Rows from block 3 of a small masked image model, named by matrix and row number. Rows with one number belong to one neuron. Each number is 128 + 24 x the weight over its row's rms, rounded and kept within 0 to 255. All counts start at 0. Numbers have three digits each. After the name is the row's rms in percent of the matrix's.
Before each neuron's rows are labels from the 100 images, of 14976, where the neuron reaches its highest value: "strongest on" is what is common among them. Only what is clearly more common there than usual is listed. The data: larger renderings of crowded toy scenes.
# fc1: MLP up (model.blocks.3.mlp.fc1.weight, 576x192), inputs 0-47
# fc2: MLP down (model.blocks.3.mlp.fc2.weight, 192x576, transposed), outputs 0-47

strongest on: its colour: blue
fc1.82 143:129115162135141167141139108081107115105112137169149136104096101138131115140121135120120133124154096160120191158116106095169108165132073140121126
fc2.82 147:131154114145100144095124096130115099126103098153094119151125151157097144098140121171162126133088124117108141128129160124143161081170129113115111

strongest on: blue object; its colour: blue
fc1.457 112:122120125148174147144124117106080108155125104124078120095112126110105136105113152153113146140135163119145141143155152170137156160170166133159131
fc2.457 089:122118110170171101150135147138139122109161136125170112141126097139088133169088129136121132101127101111156119129169107114162115122134134151153118

strongest on: its colour: yellow
fc1.420 110:119160140148140133109103087135133137169132144094179152162140136127128086155110135099101120128122142111117090100094094164143156171109169126138148
fc2.420 116:128155122110123100176101172135163098114132103106098162080122126106132117143145105111102138089127103145153117102117117156134120085121128141120160

strongest on: light from behind the scene
fc1.548 103:148117129089119146162109145128132151082143116121134177115168107136120103109126110079105129092134105116124107129096132129112131130138149125111090
fc2.548 124:120152149105157109152133111110136109136119158112104103134135157142096154120156087127121116074073146162133128137095121119145084160153173086094119

strongest on: white object; its colour: white
fc1.436 092:176131101156141123088151108148189128098169072119132169143163134130097143156127144084131134128153114146124121126151099125170122117144125136121142
fc2.436 087:127111158168196161121125156077123128140162097098136133121099099146123141143147126128095151127135087131131144125125125190130141123140099122120139

strongest on: house
fc1.342 108:090125194129140055152139077120145109124164128092120110145169096112144120144144158122137117092175104129126159150151141144142130150128090140130125
fc2.342 109:121130109155124103200136128139115151129091137127078095129114148108115102169107130149108070084131141110157114182082109136123145130105184066156148

strongest on: blue object; light from behind the camera; its colour: blue
fc1.385 139:171134150146132117133081139135158133106106133105132135100113174129171083104144092121117097134144121120129110102153138097137133135153131148121162
fc2.385 128:093121116158164157111158121093121147070111101157123114152129101097148099178122156135104116124166107121150128147135098076132094141111142081157132

strongest on: yellow object; its colour: yellow
fc1.98 043:103108090161088091101120123112114113136125137110136172145142105170129156098176153124119130067134144138138068135119083107125137149141137127153084
fc2.98 050:086156136165064123126167124127104084154110134130129151118159105116126159137170159110016147108086153139152095109121112098127139154136152157130082

strongest on: blue object; its colour: blue
fc1.488 106:150061088145179141115156121127085113143110133148112152102165152165141129146115120180103152145168165144158111111101120145141110129139131094114124
fc2.488 099:137110123141198131120132187133146104116112112121104169155138099154129114126128136183083109141167122112159086139160107135096135154151097140149119

strongest on: its colour: red
fc1.37 152:084124115126153132107138124151115085159151150107101123143116150113114089151131132119144124169114127145146113116146133132113090165163108123156141
fc2.37 151:109160104121106135103121128156117129133146115147114109144110129122102110091115106135159162119085136117149089128130149143115160094162143127147120

strongest on: its colour: blue
fc1.180 112:122121098177134133118145141109111132142119118157121129155097168094113133075154158121118124113127157105126168153094110107100081127137169120135102
fc2.180 121:094095070158124076124143114120124151114122159135145106119136131106131112115152107084135124082142169135111145124090117133146067095101127125107142

strongest on: its colour: red
fc1.511 144:102114093120093146142138151156115107114103155142116117077132115146109173136108081131138100156145121146176131145153150120112130111155136186133133
fc2.511 139:133140125132133141154101115129102039133139097117128111147101104148148153110112093094145148117179104103110121149123146141132100135109157131107118

strongest on: count: two
fc1.412 119:094111126184127151098164080133141091093137146140129079120121137105117139132136145128102117121095128053132136097119154120147114117131152094122184
fc2.412 126:128119129153162123081105100180143156108118107155152099135102129124109110129101114083140101110115151109141148134129171147127161108113140138136135

strongest on: yellow object; its colour: yellow
fc1.107 111:144128107122150103152109147162110141143145103143132109137122149143140118156163116119129123153095136137094091114153107117165142149131161137160117
fc2.107 118:153128145156085101143113126125172136124143144126132145120101136153131109143111124196114112145102109162121144133162100097139095152095120110102153

strongest on: yellow object; its colour: yellow
fc1.124 068:104139146154114116114133114117175149097122096167155150141149098156093116148117158123148100117163106125114103112131091114136110138141126141146111
fc2.124 062:143138139108121149140113141138137106123082102159111145067129121096130126147132111129067102119117136143131108132129116117094100127131146165135145

strongest on: blue object; its colour: blue
fc1.411 045:157151152142137112109146125128137143096170131138127147121160175090116140160112115110090133089114137133126146125125152114116160107138126155148166
fc2.411 044:131141132137157145134160134132103101120109109135150158145158131069117143157136114121008120137099157106170134145146128115118096107141100140124150

strongest on: arch
fc1.465 100:128140141095120080150143133129141116138090160123125153149078103116161120082156142152143141128065131159099119153134169137121095177132104128103136
fc2.465 089:154138134139124172108114107110134121156118116162125094099119147166111130179121148131090152115141127119104139144158112136138147144120122109104155

strongest on: its colour: yellow
fc1.368 096:103137140128120145143116177156154140145130108116116102125144102156130099156186130120117124101154100127138124123109111094152132116121133116159117
fc2.368 112:133133129152115143138159153124118108099170131127122163138097119163126111149128122159085113141143124162148153131094121098156127097169103145125175

strongest on: its colour: green
fc1.568 105:120116126119123086147108076118101149130143130154133137124134106177158109144116117099124130124122097131169096116137117167100100102134118116173145
fc2.568 111:092139148135164140162143098146141104121163112131124114139110127101091083126183093136122157131138094089151159131148132131169108097111102152106110

strongest on: its colour: red
fc1.22 116:091126129103098159173133120150138123092130149109149102129137129126138139120091128135164107137123144164128107119140121126113139129113067162162117
fc2.22 134:150165114142085153119106175152133174124101169103125145084123143103087122115130145147131139112142146109153105143097119142099134133136144108132162

strongest on: white object; its colour: white; umbrella
fc1.252 068:120143115164118124188132079135172085129137116112124125136102113160069123119113098117133137117155164137100120140127147122139113142138159086135108
fc2.252 062:164170094152145150127118096099141092091098131138105093116131155126109110138151135120072146121109126131147127124106139132126127166098128156128117

strongest on: blue object; its colour: blue; its colour: teal
fc1.305 120:143137109144133129149131129120126110116118106112131159119144086123133111083086134121123057088129127127135168140142139153127133118152123116146115
fc2.305 121:168136133105131107097154127150161100127167153131119122124121130139110103157146125128114191147116138098116109121090116087137109134108136126137153

strongest on: light from behind the scene
fc1.546 100:156125105084139128136147143117134099112153124078097134107139122107094129090134143120074153088108148132125138111104114098097114127102105157109123
fc2.546 123:117154114158163142138112123138164150099158089130108137135079152160163139132133089146098124148128108170102127157123120128137101163116100128099102

strongest on: its colour: blue
fc1.2 132:148170184120147095136109128102155159125170149122102133155143124161095124121118099117100154093152123127126127120132118102128136112110087159137102
fc2.2 119:128143116128139118118210147141128141141107159111126118090116148095073124145130114130093128115125080093131129114130119157115113113155150125141144

strongest on: light from behind the scene
fc1.179 132:128114182178112124113148119119144107116095135173134125140116118133090119106164088114131121134110142131142116135153108119118128127167130133108110
fc2.179 151:140142090065132151161093157155143103120110114084143118134103127106125170136060127118098111170145123140176127177073129111144127153129150133102114

strongest on: white object; its colour: white
fc1.206 101:154102157126158092110106127168136106148094127097133126108115139120161123092160130085143121106166140118111135119164145091116112134133125155128141
fc2.206 087:146110117111122157093117119120155129095124099147145120135161136114159120190104111116090170132122185095156108161158110124107080137112142142155137

strongest on: its colour: green
fc1.12 108:152154056092113109113143141118122118098120117132133137143138140103082108137142138103110110132156138109108125139173138176135095117131129101154131
fc2.12 104:138149147093153110134155156128135119151170148085141104166084097122143114150161108125109115109157167117104129163115118140126117140125140106157108

strongest on: count: two
fc1.122 111:142129117113146105140106157106136149117138114116128165138123126158130124140125119152122132142095143094124132142085121149157111167153121153160119
fc2.122 098:105145149130126069129158123138111160126144160123176136146090109127127145129169157127099123095151112142102125136113082133142106107113122172178102

strongest on: umbrella; its colour: blue
fc1.441 098:082122154143094140109147129124144155102120076129130131105140119136128152095120156165152130111082121134108137106148144132134109075086123095142130
fc2.441 099:128146174177101132132098126164125090084130086158122091122137141150063129089114105078106150161100134062105100126142160141143160090138117165131144

strongest on: house
fc1.264 074:106157076097097140164155116082124151104159091086146164163157110150141149103111136167111090118123095162146088122115122116145146123139151129149152
fc2.264 074:117108109162117122092157133089128147100139115159105100058134121146128100144132116141081115067149078139124143158136142111162089141153141125172100

strongest on: its colour: blue
fc1.528 045:107173148140142113171166122125139107137141141138098134112148108088157119152110110083098125112120128102129162158105152112108156100133125142117129
fc2.528 045:078164114146087101139151102130142118147119110105124160130116123068126142151111120107035126122110139074126147132108128100109100156153120166119109

strongest on: white object; its colour: white
fc1.475 081:127135136115107130168118131113135144128165160110112129094145133143154085087145174097140123111138159106133119131103137135138116078131125156167160
fc2.475 080:124113133125119133115130146124138105150144143081115156116121096119121132113148156055095111105162131143098115135068116156124116099146147103118117

strongest on: its colour: green
fc1.224 107:112118089123106125155190140137070122089139113144135153138101151138130138139118109131112120150141129118134167093148191122114108117077156130125144
fc2.224 109:130114126116108101129138111122110156137121130150145139113107134144104174145175172142082080148110121127123117137132116173141125109101145123139101

strongest on: light from behind the scene
fc1.437 094:131143135141110117109101147105116105117134082125127177106112127166152142134135082119123136129124173143093120143091126169118135153114121112163126
fc2.437 113:137122123068133147157117142136126071146107115141130141143133107101175123097145119122128132127105127114141148095168173114176156136118174164112122

strongest on: its colour: red
fc1.118 110:080140104167141143117098109123104122149145105124106121109184111114123122143117106116136081129157145108133112129154129130106144149118087141112116
fc2.118 111:115126115154133160117107127141131161089137111112139120119097162136146131062188156100120186118137079109114121185126147152157159112127069112138105

strongest on: yellow object; its colour: yellow
fc1.417 117:112123101113138128153116162109107119104157104121124102183102103112119112126126158092092125100098066142148108113131132145116119162150129146094138
fc2.417 113:095113184125139126134125105166134157157145147139130107125099064152128170123129114123146137123128124107116135147143137105135151114145112105153123

strongest on: white object; its colour: white
fc1.201 049:119104152139109105108134141112135135135166155087115121137116103161092160087160104112121110071125161136099135170103118175108147117133138160132127
fc2.201 050:120139143138095129155134157132129073139151149101132147152110115132133124092161112119020134117165145126118155108130067143099124121111135170121117

strongest on: blue object
fc1.243 100:140105145129134167129137126135126149136131126129171172121133122150144138112110130127063130137146133124067145117154112139143138149152134127100151
fc2.243 109:124136140137114121143115098115094141131091112117131154136133032129110136171108162135061109136116174078148117091129091129124143117147126154150147

strongest on: blue object; its colour: blue
fc1.416 079:106110112132171132162146168127125061182125125172115132136128157135128149139143100135096153128129142125171149136130132132125101151128127101111116
fc2.416 066:138120095125171124113148193122114102153117122163104109117138121127083142129161123110119108149126136104145142143072163123142148134120136148129133

strongest on: its colour: red
fc1.403 119:138129113119138133101102199137121131140149118076117135132165117104120121138122111153113165132137172135126101130152148139121142121147141133130180
fc2.403 136:145091167131162137137152129123153147125146140130117159144114109133099143155125170135111123118135176140113125096124115107126108133096110114075158

strongest on: red object
fc1.371 119:119098099159138130117135101085115149102148106159196152144139138137160103170150077179166132139138108146099159107127159091153111142124103118119112
fc2.371 084:106141091129143153150113156109136166106143131126116070118115158148131118130123090102092150093163136072118143114137123163098123159106144135096172

strongest on: trophy
fc1.86 034:065158140176137117125095123068103146106110134149097127123111116098159084132136131136109130093097147134118144114136108167134144133117112145148117
fc2.86 040:087144141172126097130105142118103147119095102173119117126129125095164117129146124150049146116064147137108144096137115146128144134135135158111141

strongest on: its colour: green
fc1.569 151:154147073112096144111099096154122152141101105113134164139114122112113065134120091133136125092137126153106124116159122171097159152093130114150128
fc2.569 135:122190133126174146172138154149153073105142109131104107136100124152120130157093115121119130146135097139094127119173132129151125155097130124135132

strongest on: its colour: red
fc1.477 139:112115172129148126143095106175072082103131118103123130139133135135086126153142099122118171127157139091130099181085093135122127067097103118125157
fc2.477 109:101133140127146147137158133141119146142165162150122124121082122115137097120147106121128120162110092138103097152139127101158129149139112145149130

strongest on: umbrella
fc1.76 104:113124111140102117132108177141123137149127154079097160140144175121116097146130135094102121143150122105143108137154111159118135132109150135110137
fc2.76 135:095100137133152135073116115131157108116081062161091127115169158125186143123118151088114143116135113098141137160130146109142143151127112117111109